From a checkpoint of a small multi-label image tagger: 25200 steps.
Rows from block 2, named by matrix and row number. Rows with one number belong to one neuron. Each number is 50 + 15 x the weight over its row's rms, rounded and kept within 0 to 99. All counts start at 0. After the name is the row's rms in percent of the matrix's.
# fc1: MLP up (model.blocks.2.mlp.fc1.weight, 1536x384), inputs 128-255
# fc2: MLP down (model.blocks.2.mlp.fc2.weight, 384x1536, transposed), outputs 128-255
fc1.1178 088:58 49 52 31 47 54 62 50 51 51 49 57 49 36 40 51 53 45 60 53 44 42 41 61 18 41 51 50 61 65 55 62 51 60 51 43 49 78 33 12 47 60 97 51 54 51 57 13 49 51 49 56 80 72 54 00 57 50 50 45 49 00 43 46 35 41 32 54 51 79 50 54 71 46 48 48 57 13 36 63 34 68 59 43 30 59 54 24 44 49 51 28 26 60 43 42 55 61 51 54 52 60 55 51 66 52 40 52 46 49 68 58 60 67 57 40 46 45 54 55 32 52 42 50 54 37 76 99
fc2.1178 102:53 49 37 45 51 50 49 55 60 44 53 58 55 51 81 50 48 45 48 48 49 50 46 49 50 58 49 45 00 51 53 52 52 53 51 52 42 48 58 54 76 39 51 51 48 60 66 58 33 40 54 46 52 43 50 42 48 52 49 52 46 50 50 43 43 69 49 48 51 54 41 56 51 67 14 45 61 58 57 66 48 49 43 50 41 58 77 36 49 61 40 50 48 58 53 50 43 54 60 55 52 52 48 48 44 49 63 37 50 46 16 61 47 52 52 51 48 37 61 48 53 45 44 44 63 49 48 41
fc1.1179 099:41 56 39 42 48 73 55 45 47 42 46 49 50 49 37 54 51 48 52 48 70 40 72 38 32 37 49 54 52 75 48 55 52 48 45 49 53 49 54 54 23 60 36 42 52 57 53 47 55 52 45 63 53 68 48 23 51 47 52 44 49 52 54 58 77 40 47 44 42 49 48 45 46 54 50 53 36 34 56 50 54 44 60 46 46 56 38 53 48 58 41 52 45 43 51 61 58 59 49 48 22 47 50 53 35 50 50 61 47 48 54 57 27 47 51 51 51 46 51 70 52 47 42 50 50 46 64 31
fc2.1179 095:56 22 48 49 52 58 67 38 82 30 54 52 65 59 63 48 08 57 40 56 44 50 58 51 56 54 57 44 68 53 49 58 50 52 52 51 00 66 52 47 52 53 39 67 50 47 49 48 49 46 53 48 47 43 43 41 44 60 55 25 44 41 59 54 32 55 53 46 82 60 76 61 52 62 42 51 41 50 43 50 49 49 66 54 22 47 58 48 48 26 47 48 55 43 66 36 50 37 48 41 56 53 55 56 39 49 46 28 53 00 47 38 61 53 57 53 70 47 52 48 53 56 67 55 43 56 53 55
fc1.1180 077:51 54 59 76 54 52 59 72 73 49 33 46 90 54 56 50 70 57 40 55 54 60 47 50 52 48 43 43 57 47 46 40 52 52 53 39 50 50 46 42 48 42 51 53 52 09 53 25 56 58 44 67 48 44 78 51 51 50 46 53 43 56 49 31 47 49 36 40 56 59 41 00 39 39 61 44 49 51 52 42 27 58 78 57 41 37 13 47 52 51 50 58 72 45 51 52 53 64 56 05 69 74 58 41 53 40 39 46 47 59 56 44 35 84 99 50 49 52 50 50 56 60 55 83 56 54 48 40
fc2.1180 111:62 44 50 55 53 51 47 58 49 53 50 46 52 48 56 99 44 52 47 47 61 51 46 52 52 42 48 55 59 50 52 65 51 59 44 45 59 29 53 56 50 49 37 46 50 50 50 46 48 59 72 50 50 62 37 55 54 49 52 54 99 51 46 54 53 09 45 37 54 50 50 49 54 02 48 53 49 72 49 42 48 65 88 51 48 46 36 51 47 49 48 47 53 59 35 48 25 45 50 43 44 50 58 43 78 49 52 66 60 50 42 48 51 62 43 50 49 43 60 51 37 50 50 46 48 43 56 59
fc1.1181 092:40 58 42 51 71 54 74 50 23 41 53 43 50 58 37 48 49 49 49 39 34 45 54 49 42 55 55 55 35 58 31 36 47 47 40 50 32 51 51 45 60 56 52 85 45 35 51 65 50 44 55 55 42 51 46 72 51 51 23 92 46 55 70 47 51 54 73 50 00 27 55 74 48 67 46 70 53 48 42 69 53 50 50 50 48 46 50 47 49 49 73 38 73 44 53 56 25 54 66 46 45 46 53 57 51 33 52 52 56 57 49 48 40 71 55 65 56 40 17 43 17 59 42 45 68 35 51 86
fc2.1181 093:47 49 12 58 32 57 55 66 51 68 55 48 49 50 64 50 46 50 48 49 02 62 39 47 52 47 56 48 04 50 51 45 32 39 38 59 54 26 58 50 49 32 59 71 39 47 66 54 55 53 58 54 78 50 37 53 50 79 52 52 41 41 50 33 99 53 42 55 46 56 27 60 40 85 40 50 59 34 54 34 59 53 51 52 43 47 57 39 41 62 50 51 42 48 42 49 59 53 62 57 44 47 51 43 30 48 53 51 75 49 53 55 38 46 44 35 45 64 55 48 55 50 48 98 58 44 49 59
fc1.1182 089:40 40 35 52 54 49 48 19 50 48 61 55 47 49 60 63 59 44 53 49 45 58 45 55 53 52 38 53 47 67 54 82 63 33 33 42 50 44 47 58 50 81 69 55 45 64 51 44 45 67 48 46 54 49 67 40 40 34 29 47 54 55 58 59 67 46 50 53 43 48 38 38 62 74 34 54 49 67 51 99 51 45 53 63 60 57 49 53 59 60 48 46 17 57 61 66 66 38 44 37 52 56 46 32 52 41 52 49 41 56 48 75 55 72 16 44 47 59 44 48 38 63 60 43 42 50 49 86
fc2.1182 101:43 47 43 49 51 50 42 62 39 41 87 46 50 79 54 48 39 43 49 41 59 50 57 47 51 50 55 50 51 50 53 58 43 51 40 50 48 51 38 52 37 47 28 49 41 43 69 69 44 60 47 57 53 48 52 56 50 45 99 44 53 48 47 54 47 39 44 50 49 32 58 47 45 53 37 49 55 28 53 46 23 50 50 34 23 46 44 42 53 73 69 46 48 48 47 57 49 44 52 99 48 48 17 54 47 48 55 46 50 50 51 50 61 40 40 43 59 56 70 59 57 59 47 50 32 50 51 56
fc1.1183 081:62 80 52 48 48 66 42 36 59 46 52 46 51 40 52 67 58 50 42 53 45 47 55 65 47 54 61 49 37 58 66 52 48 63 16 57 45 54 34 46 44 48 53 43 66 38 51 53 50 32 49 52 56 55 35 33 45 50 56 39 61 64 49 47 51 30 53 37 44 56 39 24 26 49 56 22 46 52 44 47 39 54 47 40 34 44 42 67 48 35 77 38 35 00 54 55 43 44 54 48 70 62 62 43 46 67 60 47 80 58 54 37 30 90 54 52 56 49 28 50 67 53 54 65 54 50 15 57
fc2.1183 090:52 46 53 32 45 56 76 50 49 51 16 63 46 41 53 58 53 99 43 48 51 62 51 15 34 64 60 55 51 53 49 55 47 41 50 74 60 56 49 53 53 49 53 48 59 57 46 40 61 62 35 22 58 53 56 42 53 29 68 60 50 44 43 47 62 40 50 60 38 50 43 54 48 49 50 54 52 10 52 57 44 48 44 92 46 40 24 03 53 11 50 50 29 66 52 53 54 55 54 69 62 54 00 53 58 56 51 49 53 38 47 48 77 45 47 48 55 40 53 65 55 61 58 49 60 64 42 31
fc1.1184 099:50 50 52 50 40 46 37 53 37 57 67 57 56 47 60 57 40 35 30 39 52 48 59 46 47 49 36 70 53 52 51 49 58 43 51 54 50 45 67 47 30 40 46 52 50 50 51 51 75 45 97 52 40 65 54 99 45 43 50 50 49 53 40 49 47 58 43 57 69 56 63 51 56 59 47 45 50 52 49 52 48 50 65 56 53 69 44 51 50 51 52 55 54 37 42 58 50 53 49 36 48 46 50 64 60 07 54 56 70 51 48 61 47 42 49 50 54 58 30 51 40 58 47 44 44 50 25 53
fc2.1184 085:50 85 58 59 25 20 35 52 48 42 65 27 31 53 56 99 21 50 50 52 41 35 53 49 30 57 46 34 47 49 54 47 51 53 40 43 51 66 53 75 42 47 50 48 49 96 48 69 54 14 50 46 57 53 46 62 52 81 23 36 52 48 48 52 54 47 50 42 41 57 38 51 58 54 42 40 46 43 62 46 40 63 62 70 54 62 41 60 99 50 45 46 53 67 48 66 45 43 70 50 47 43 63 48 41 16 44 52 57 27 38 55 46 44 46 51 36 80 47 39 69 60 51 72 77 70 50 57
fc1.1185 091:49 49 67 38 49 49 58 53 00 55 47 63 50 50 59 39 04 52 70 45 61 56 51 49 53 49 54 57 61 40 34 62 51 25 35 52 62 49 52 33 50 52 37 53 62 39 66 52 61 49 61 59 24 41 47 52 38 42 47 37 31 47 44 64 06 54 59 36 48 43 61 49 31 56 48 55 55 20 38 54 43 68 45 37 52 57 73 54 50 52 53 55 18 55 47 59 48 50 47 43 54 52 68 53 89 46 42 35 44 48 52 60 51 50 46 44 48 50 39 42 49 48 50 61 54 50 68 50
fc2.1185 080:68 79 46 68 52 56 92 44 56 42 46 59 44 49 38 73 54 42 00 32 48 00 52 48 53 48 57 48 49 50 56 50 51 61 64 56 35 60 53 51 45 99 47 99 53 51 45 49 52 54 44 62 71 60 46 42 49 61 46 46 55 45 50 81 45 42 59 52 39 50 44 51 49 49 49 51 51 42 50 49 41 53 48 43 53 36 51 61 61 56 49 76 50 48 57 32 41 28 54 57 57 46 50 17 71 56 53 45 51 63 49 60 65 49 12 32 79 33 82 47 53 25 45 55 60 44 38 68
fc1.1186 098:46 47 50 67 50 47 53 50 53 87 52 44 45 45 48 51 51 55 60 51 52 58 47 59 56 79 49 26 51 37 36 57 42 50 51 57 00 55 36 53 48 37 42 48 32 50 42 49 44 60 56 50 36 40 50 45 30 34 49 58 48 57 37 49 50 26 51 44 50 48 26 52 39 48 45 57 95 22 47 18 54 47 52 48 51 50 50 36 42 57 42 43 47 75 56 00 46 52 54 50 51 49 48 43 45 33 46 17 47 40 67 13 49 48 37 56 49 52 49 48 49 51 48 45 49 38 49 48
fc2.1186 114:61 51 48 60 49 49 45 53 51 50 43 75 99 50 48 41 71 49 52 58 66 59 52 52 51 61 58 42 51 43 48 09 61 55 49 53 24 50 63 59 43 67 53 37 56 55 51 33 62 55 51 65 52 42 63 48 42 61 38 50 54 62 54 55 49 59 50 45 68 35 54 57 58 50 53 45 47 54 56 17 46 56 77 58 46 70 46 51 50 52 52 57 51 46 76 50 46 56 51 60 46 62 51 62 40 45 50 59 42 48 47 49 53 00 60 54 42 50 52 46 52 54 33 59 48 49 39 11
fc1.1187 082:52 45 52 53 56 48 40 63 52 46 56 60 55 86 52 45 39 31 99 57 55 62 67 59 40 54 69 49 55 34 50 50 29 40 53 50 70 48 37 40 37 49 37 62 39 75 56 50 56 52 50 54 46 19 52 53 21 60 51 64 56 39 60 23 49 66 53 00 56 50 36 61 57 41 60 48 46 49 52 50 27 35 50 41 49 51 41 44 46 46 42 60 38 50 53 50 50 24 50 51 44 39 46 67 46 48 52 60 60 46 60 52 54 64 53 47 62 53 56 47 95 97 65 47 52 54 69 51
fc2.1187 093:45 51 39 80 38 44 52 39 47 47 44 60 73 53 44 41 43 65 58 50 58 73 55 47 50 54 61 51 51 99 49 61 54 49 56 47 66 53 43 63 50 50 41 50 00 53 54 44 58 52 34 47 47 49 61 31 38 46 60 50 50 52 36 48 52 53 48 09 53 45 58 50 63 51 50 59 49 40 55 70 50 58 40 50 46 51 32 53 29 41 50 51 63 56 52 32 44 51 56 57 42 60 51 49 48 54 43 33 51 42 43 40 70 46 42 52 33 64 45 37 43 75 49 49 37 63 43 51
fc1.1188 104:46 57 48 52 34 00 52 51 61 45 52 69 50 50 47 41 64 44 59 49 38 56 45 68 62 76 51 48 86 50 47 45 42 40 52 55 54 50 35 52 99 44 50 04 32 68 32 44 50 56 50 68 50 60 50 82 50 33 59 51 39 50 49 50 54 60 52 52 60 51 54 47 41 50 46 99 47 54 59 63 67 47 58 47 47 52 32 42 52 40 44 41 47 61 63 63 56 46 64 49 46 91 52 51 52 47 35 60 48 50 46 45 58 48 58 47 45 42 42 67 38 61 53 51 48 55 70 60
fc2.1188 107:48 43 48 52 50 54 55 73 69 50 51 39 43 97 71 50 43 50 69 49 38 33 66 51 68 35 45 54 54 54 39 47 49 99 46 50 46 43 40 54 81 66 58 51 47 48 46 44 40 44 51 50 54 56 49 51 70 44 46 66 46 53 34 56 63 50 51 38 45 50 38 49 54 49 71 50 39 54 55 47 33 51 39 51 49 53 37 51 48 51 57 36 75 54 31 66 50 50 64 44 58 70 53 45 09 59 53 66 35 55 44 51 43 62 49 52 53 48 52 45 53 67 50 47 51 50 44 62
fc1.1189 084:50 59 47 99 45 42 43 30 43 51 66 47 47 66 49 49 57 39 64 60 46 52 49 63 48 62 15 22 51 57 59 50 29 50 42 48 18 51 55 67 38 57 54 55 49 50 42 42 50 43 42 83 55 50 43 53 54 58 63 39 34 54 58 52 43 54 42 34 42 53 52 51 46 79 45 36 54 53 48 37 50 50 52 46 65 43 72 49 42 80 52 49 52 47 38 52 38 56 62 60 50 78 49 48 47 40 42 68 42 58 43 52 37 64 77 24 48 00 55 46 51 41 52 37 57 62 54 51
fc2.1189 108:50 50 65 52 59 30 49 58 51 55 85 49 53 47 65 50 50 67 59 99 46 60 54 16 42 36 52 60 51 22 48 49 48 54 47 50 52 49 45 50 52 54 54 46 20 54 79 43 53 62 52 50 41 42 46 59 63 47 52 51 49 31 43 45 61 51 58 54 27 44 52 65 51 26 51 47 41 80 44 59 49 41 51 40 49 61 99 47 47 49 67 52 99 52 38 41 42 43 46 54 59 36 38 50 55 53 45 46 43 63 48 72 49 54 50 52 52 32 66 64 57 40 63 32 66 49 44 51
fc1.1190 088:54 37 33 34 43 54 29 31 38 45 54 64 49 51 52 50 55 50 45 46 27 64 48 56 43 42 56 50 38 60 42 55 49 56 60 52 41 49 49 52 50 54 48 47 53 50 92 38 75 57 56 52 53 41 50 46 50 42 22 36 40 55 52 44 55 72 53 49 19 55 49 44 50 55 51 99 48 50 52 54 51 51 48 99 60 53 41 30 28 49 48 50 58 35 53 57 46 52 55 32 36 61 55 58 41 47 54 60 33 52 51 75 54 42 53 49 55 41 46 55 58 51 36 14 39 54 50 55
fc2.1190 095:48 33 67 56 69 54 48 47 55 41 59 45 54 43 46 50 50 30 45 53 40 40 51 26 17 46 35 50 53 51 42 50 18 47 62 51 51 58 37 47 34 50 52 72 64 47 47 43 32 43 50 47 27 51 50 55 48 48 57 48 57 51 49 70 40 42 48 24 51 52 99 56 67 41 47 44 51 56 41 48 91 00 51 61 31 43 61 49 61 46 54 53 49 54 56 74 41 38 12 47 43 36 51 50 51 51 29 46 53 40 52 54 82 49 40 54 48 46 49 53 51 54 43 53 51 35 59 50
fc1.1191 087:48 71 49 66 27 55 93 40 46 43 58 50 69 26 49 53 56 53 50 48 51 54 00 55 53 62 51 50 51 48 23 49 51 52 72 61 49 60 27 47 37 18 35 53 42 60 44 58 62 53 55 56 44 99 60 21 38 54 56 51 63 46 97 54 52 57 48 50 48 48 40 47 73 55 54 69 40 43 44 49 60 54 58 48 99 42 50 49 44 54 58 43 49 59 58 52 50 56 41 46 55 54 48 44 64 58 99 49 47 60 52 53 50 45 49 43 53 48 46 51 71 52 51 47 58 51 36 39
fc2.1191 084:47 56 54 50 21 40 51 51 43 55 30 58 48 50 46 52 46 42 51 57 49 50 58 67 56 55 23 45 83 54 51 51 83 35 40 62 46 52 46 47 44 89 58 53 60 38 46 51 65 50 64 52 47 69 49 47 32 46 52 62 62 55 44 63 57 49 46 38 49 50 51 39 66 76 46 53 71 63 50 55 48 50 42 43 73 43 63 52 54 52 50 64 39 34 55 69 51 52 46 41 51 42 36 50 59 48 54 47 43 52 48 55 46 44 51 22 56 56 53 51 51 49 37 45 47 46 43 52
fc1.1192 093:46 63 44 50 49 55 50 57 57 47 56 62 49 48 62 52 44 58 66 36 38 53 50 58 49 53 36 00 25 15 35 57 36 44 52 72 51 56 50 48 41 33 46 85 43 42 37 65 40 58 50 52 98 42 53 68 35 49 57 50 64 34 99 47 31 37 58 69 49 54 45 52 47 39 50 47 44 27 43 51 47 50 33 41 58 50 26 43 50 39 23 50 34 53 44 52 22 14 30 00 52 53 54 59 56 58 55 51 52 52 58 52 48 47 48 58 51 47 58 29 49 41 61 41 50 47 51 50
fc2.1192 100:51 95 46 39 48 53 43 52 57 53 53 42 43 40 49 60 59 57 26 58 44 51 33 48 50 50 50 63 50 53 48 62 33 47 50 51 54 39 46 57 50 72 51 52 00 62 63 51 46 57 48 60 47 23 46 50 76 66 25 59 62 58 31 49 47 61 52 50 49 59 64 70 43 55 55 00 44 56 48 49 52 59 36 53 45 38 11 53 27 49 62 70 31 29 53 52 51 40 62 34 22 57 56 30 51 39 51 98 04 48 54 43 09 42 40 52 77 39 53 49 49 47 57 44 51 57 19 63
fc1.1193 081:46 53 59 59 52 61 50 50 41 52 71 69 58 52 34 41 77 45 51 59 33 39 52 50 54 59 63 50 60 56 05 54 57 25 47 53 50 01 53 59 81 52 53 49 65 53 32 50 55 39 47 42 49 58 39 80 43 46 61 37 67 46 63 56 48 92 79 39 53 50 44 50 43 45 37 56 53 54 38 61 52 42 43 49 55 46 50 49 46 39 59 42 32 50 49 60 52 47 29 42 33 75 48 47 64 72 61 50 20 56 74 45 47 51 51 57 51 62 59 99 48 42 45 21 65 48 86 76
fc2.1193 120:53 52 63 54 59 49 46 51 41 51 50 61 60 00 40 53 52 44 56 62 43 50 50 44 45 50 50 52 49 50 54 39 60 48 42 91 77 48 13 49 54 58 50 59 67 33 64 55 52 36 51 50 51 82 52 49 52 45 45 36 50 49 53 47 53 57 49 64 18 46 52 38 32 53 47 54 47 28 50 60 54 56 45 53 51 56 73 59 55 50 48 48 52 54 50 56 54 47 54 60 69 57 50 35 73 48 54 51 43 52 53 48 48 40 99 49 21 52 51 29 48 40 73 57 49 50 53 47
fc1.1194 103:60 54 53 51 65 53 52 57 43 46 60 57 76 50 58 50 45 40 53 61 49 67 36 45 37 53 49 31 52 47 49 53 45 47 62 57 50 53 47 50 50 52 21 46 50 43 40 48 47 34 50 28 50 45 49 47 43 50 54 46 37 22 55 51 48 59 57 55 51 59 57 48 26 52 34 47 50 50 49 50 46 50 48 47 50 41 51 48 40 49 62 52 68 46 54 49 38 45 50 51 42 51 55 81 52 64 51 52 30 53 23 37 98 53 77 69 42 58 71 56 55 63 42 49 43 32 52 50
fc2.1194 080:44 35 43 67 31 44 19 54 49 62 25 24 25 52 41 42 50 63 51 31 35 47 54 54 38 26 62 59 35 55 50 51 52 50 41 59 67 56 34 41 52 40 55 46 59 52 42 60 17 52 19 27 00 48 49 50 74 70 69 45 48 30 49 14 46 58 48 55 40 51 45 49 52 78 54 48 39 42 47 59 52 31 42 50 41 52 65 36 55 46 45 43 52 99 48 50 52 17 55 62 49 54 57 47 51 37 22 50 44 64 47 55 46 66 83 48 72 99 46 50 32 45 42 38 81 49 52 36
fc1.1195 110:50 43 38 49 52 58 52 52 63 51 61 48 50 45 50 49 53 52 50 48 44 99 17 45 55 35 53 75 53 48 44 51 37 52 44 51 60 51 40 25 50 51 46 66 51 52 39 45 37 58 27 43 49 41 50 30 53 40 60 52 47 30 74 46 51 61 51 47 43 45 48 44 53 46 47 45 58 46 47 50 28 67 51 55 54 48 49 64 54 46 54 40 56 52 20 64 53 74 47 44 43 52 55 54 50 61 39 44 60 54 53 52 44 46 55 60 28 45 01 67 56 52 48 44 56 38 52 49
fc2.1195 088:46 69 51 48 53 48 45 47 60 50 81 51 49 54 71 54 54 45 50 48 49 49 52 63 48 58 52 48 59 44 48 52 50 51 42 50 40 47 62 50 70 29 43 40 48 51 42 48 72 50 51 50 46 49 34 52 50 60 66 50 57 60 18 46 49 71 52 48 74 76 45 31 54 47 33 55 49 52 63 43 43 57 50 51 49 24 55 59 54 13 39 44 46 50 59 55 46 47 57 19 49 44 36 57 46 34 59 38 49 57 56 30 49 40 51 49 44 52 41 69 58 42 56 53 51 33 59 81
fc1.1196 085:36 36 48 37 47 42 62 51 38 57 48 42 53 42 51 52 07 23 48 44 99 49 51 49 55 00 56 43 25 45 62 45 47 64 43 53 50 61 46 59 50 60 57 57 49 31 52 47 35 89 38 52 50 44 52 60 47 56 43 51 00 59 50 46 48 66 46 43 50 42 33 50 48 47 61 41 59 49 50 56 39 50 70 51 73 50 35 47 51 38 55 53 49 56 50 55 54 31 43 55 54 59 54 99 56 57 50 44 44 48 50 99 16 42 56 31 50 63 61 52 57 49 58 49 63 51 57 66
fc2.1196 092:62 52 54 45 26 51 47 60 47 44 49 51 54 49 46 29 49 63 60 42 53 48 19 51 56 50 53 55 47 50 44 48 58 50 47 53 66 78 52 26 57 48 49 94 47 53 35 49 52 36 67 39 51 69 58 50 47 36 55 99 00 50 48 43 70 45 60 43 99 41 56 50 43 47 44 86 76 79 62 47 73 48 77 52 45 51 50 71 44 58 47 68 41 56 58 39 61 59 52 46 48 50 19 55 49 42 56 50 97 76 48 52 43 65 39 99 56 47 56 38 55 49 64 60 72 65 49 55
fc1.1197 105:75 47 55 49 51 56 61 48 50 52 66 45 75 62 59 28 53 51 51 53 67 83 49 51 45 50 68 44 47 65 50 52 53 53 53 49 50 41 48 43 49 36 51 51 54 67 12 53 37 49 67 43 53 62 48 38 52 49 49 56 51 00 48 63 46 52 84 42 59 51 48 72 50 47 48 46 67 47 51 48 50 58 48 46 54 99 51 51 57 44 52 41 99 52 42 51 41 51 54 59 47 55 50 66 89 44 49 71 47 48 52 44 56 12 75 62 56 50 52 69 58 31 51 38 68 70 49 61
fc2.1197 092:48 65 47 61 52 52 42 32 53 54 61 56 70 41 67 12 54 44 81 54 78 20 30 43 41 50 61 50 48 50 57 55 66 51 55 46 40 55 47 49 50 51 99 49 82 55 64 50 52 50 44 53 54 53 41 53 49 75 54 49 48 60 33 49 48 55 48 42 51 53 99 41 62 53 56 48 44 62 45 46 50 34 53 48 54 51 50 51 52 50 33 37 74 43 43 52 50 43 42 58 51 44 64 71 49 49 45 99 46 52 58 52 54 50 32 54 27 50 42 39 56 51 50 55 68 81 50 78
fc1.1198 092:38 67 47 27 00 54 32 63 49 67 22 49 50 42 49 55 46 30 49 67 45 52 45 65 52 43 53 48 62 55 63 59 42 55 56 52 33 56 46 64 42 49 54 49 71 59 58 47 57 72 46 46 51 64 53 37 56 47 58 60 46 50 45 54 50 48 50 65 42 48 52 56 52 53 55 57 51 42 43 34 52 52 58 49 46 51 40 63 46 11 59 49 94 47 48 55 37 48 68 57 47 43 51 60 56 99 75 49 47 45 61 65 56 45 61 61 28 49 55 69 43 51 36 52 25 45 32 43
fc2.1198 088:56 50 67 63 36 64 49 70 52 46 19 63 41 48 47 93 58 52 53 48 49 60 50 38 49 43 32 60 61 50 53 29 47 51 59 50 50 37 37 47 51 11 47 28 54 41 62 49 84 50 77 43 50 50 60 52 43 61 50 36 61 78 78 48 57 55 60 62 56 20 47 49 45 38 50 58 68 62 43 45 47 62 40 46 55 46 03 54 50 47 27 48 53 36 48 52 40 50 34 28 45 47 38 58 69 51 48 60 67 49 61 55 74 56 59 52 50 64 55 50 63 62 45 50 49 37 54 49
fc1.1199 076:35 48 57 67 37 65 61 25 51 48 55 50 50 60 42 45 81 80 55 48 64 54 42 57 03 31 71 48 66 44 51 49 56 55 57 37 51 49 83 34 51 52 37 42 49 48 46 99 76 63 55 58 42 55 52 56 44 63 61 50 29 60 31 51 64 53 48 25 65 43 27 44 46 47 43 62 40 35 50 30 47 52 39 53 32 46 40 52 49 53 65 30 53 50 43 08 27 45 59 68 44 45 00 69 34 47 32 53 51 48 62 38 13 58 52 74 62 54 58 43 62 38 52 41 73 18 40 55
fc2.1199 102:46 52 51 61 42 40 59 56 55 11 52 57 50 62 52 45 42 48 54 58 60 38 66 46 48 47 76 57 45 41 20 47 49 49 47 62 00 54 43 48 49 42 47 53 46 50 47 43 54 51 50 47 59 47 57 57 51 45 52 50 47 46 51 50 59 71 47 51 99 58 51 45 81 39 46 48 35 26 49 49 50 53 54 58 65 68 47 40 61 57 46 58 51 48 52 50 92 46 50 50 34 61 53 68 41 43 00 99 49 68 47 46 50 64 35 44 46 48 79 47 41 45 56 50 49 87 49 58
fc1.1200 106:55 38 54 49 68 11 47 63 51 46 50 39 37 61 51 58 44 34 45 20 50 50 45 88 51 50 57 50 54 54 54 69 55 41 58 74 56 48 50 49 46 48 50 56 57 51 75 54 53 50 58 43 18 53 58 50 45 44 39 49 44 46 56 37 50 41 39 47 49 52 42 53 20 20 60 54 00 51 49 75 48 56 45 51 63 50 44 51 49 25 53 34 51 49 40 46 93 49 58 40 66 45 53 53 62 27 58 47 69 40 56 57 53 45 48 55 53 49 46 48 34 40 66 39 51 99 55 46
fc2.1200 106:49 54 65 08 50 46 48 59 54 50 32 54 37 43 46 49 44 52 44 51 20 52 51 46 48 50 66 49 33 47 46 70 50 62 45 52 57 43 51 53 47 47 55 46 50 48 41 70 50 53 52 00 63 63 44 55 41 75 52 41 57 50 57 54 49 45 48 36 49 48 62 35 47 57 56 47 34 26 44 58 77 17 38 33 31 55 16 53 64 50 57 49 56 59 53 55 48 00 56 49 49 51 50 52 46 48 54 46 49 50 33 48 54 47 49 52 60 75 51 50 47 76 52 70 52 58 45 49
fc1.1201 091:37 52 58 62 99 53 38 56 47 49 40 55 49 34 56 44 59 54 46 44 49 51 67 40 52 45 45 50 65 53 60 45 55 49 34 77 43 55 49 36 35 54 50 65 47 49 50 42 50 56 59 38 63 32 36 46 52 37 31 57 38 72 03 45 55 44 47 32 37 60 39 58 80 42 56 73 51 41 70 36 31 46 65 57 59 46 56 48 39 61 52 50 38 51 49 73 57 49 60 46 49 57 57 43 40 50 46 52 61 83 56 48 66 42 51 49 38 52 47 54 67 50 45 48 44 61 52 51
fc2.1201 138:49 50 49 49 43 52 52 51 51 50 47 55 55 56 43 46 52 66 54 51 47 42 53 45 63 48 50 50 51 50 49 62 50 49 62 51 48 50 49 52 46 59 50 50 34 44 20 62 46 58 53 50 47 54 50 50 44 40 48 52 99 51 74 51 50 42 54 57 50 66 56 44 50 50 77 51 57 51 43 51 48 45 50 53 56 51 57 42 99 34 32 50 55 54 48 50 51 46 50 35 52 43 51 52 61 50 47 46 46 12 51 50 45 49 56 00 99 49 43 56 49 44 48 62 53 46 51 39
fc1.1202 078:45 99 62 51 90 53 46 44 68 84 51 63 48 69 55 50 50 46 00 56 70 63 46 61 61 48 57 56 48 52 30 62 51 39 50 42 43 45 49 34 37 63 53 31 51 50 41 51 47 48 53 00 47 56 99 40 68 46 47 99 53 37 54 45 43 64 18 51 49 45 42 46 66 50 81 47 51 47 46 46 64 60 54 42 51 37 49 56 62 76 30 43 42 74 50 44 78 50 64 60 53 54 51 41 40 71 39 50 33 42 39 45 45 65 28 45 66 52 41 30 46 54 38 61 64 40 50 49
fc2.1202 097:36 53 49 67 51 58 49 52 51 55 47 50 41 50 42 54 00 50 48 40 52 40 56 52 42 51 48 40 62 50 56 54 53 78 49 48 60 48 50 60 99 62 41 56 52 54 34 49 52 49 64 50 47 46 53 50 46 43 49 52 50 77 51 50 57 58 54 59 51 46 52 47 52 60 41 51 55 50 35 57 45 65 41 70 51 47 39 48 56 54 55 50 53 63 58 53 53 61 00 52 47 78 52 49 50 69 58 59 47 71 53 45 53 16 46 45 46 34 51 52 51 57 59 45 81 49 85 32
fc1.1203 078:00 50 47 72 45 56 45 53 52 64 60 50 48 50 48 44 47 56 49 66 53 57 62 52 53 56 52 41 50 55 39 51 73 56 04 33 50 52 00 09 62 55 00 50 53 36 54 60 16 51 44 60 58 55 64 55 43 29 57 46 46 65 58 47 56 48 61 52 57 49 55 55 49 86 55 48 40 54 50 53 57 48 54 45 99 36 53 69 49 51 50 54 47 50 34 59 46 91 56 42 39 56 18 01 41 18 75 45 50 30 42 59 46 74 89 48 23 54 51 54 55 49 32 58 45 50 60 31
fc2.1203 091:45 56 53 50 57 49 47 32 47 49 81 45 38 56 49 52 38 61 37 42 46 59 56 48 48 40 52 60 44 41 99 68 38 39 45 52 46 49 58 55 56 50 52 48 50 47 90 49 54 40 99 46 51 52 73 52 11 48 51 60 44 52 50 44 55 35 50 50 60 21 70 47 99 46 51 51 51 37 49 48 56 51 00 50 51 40 89 46 53 52 33 55 40 49 56 34 54 50 51 58 47 51 73 99 52 45 39 53 54 45 49 74 38 51 38 34 72 55 61 41 49 49 48 38 49 63 71 62
fc1.1204 095:68 45 27 50 52 47 43 38 50 50 49 51 49 44 56 48 47 51 49 51 55 61 62 60 37 46 50 42 64 50 16 51 44 48 49 86 59 74 57 17 57 56 45 50 49 52 52 58 42 51 58 58 53 50 50 56 98 53 38 39 99 45 47 56 60 73 42 60 46 49 84 49 63 55 95 45 05 53 39 47 51 51 52 28 50 51 38 61 42 53 49 52 50 45 54 49 45 48 12 49 50 49 52 57 47 63 54 49 32 53 50 77 32 52 51 45 44 48 60 53 38 61 41 50 88 59 56 37
fc2.1204 107:64 52 40 48 53 46 51 60 55 89 49 41 50 33 47 50 80 32 43 60 58 55 50 57 50 49 41 54 43 52 54 46 56 45 40 50 55 69 49 68 49 25 51 50 54 56 55 58 32 53 51 58 55 54 76 42 51 84 50 50 61 47 52 46 35 53 51 53 48 39 46 43 46 31 53 60 63 59 44 40 48 45 52 00 51 68 37 46 48 57 44 59 48 57 52 33 53 28 55 48 53 52 47 44 63 44 48 56 56 55 51 59 46 44 49 60 47 49 52 38 54 39 31 51 52 76 38 60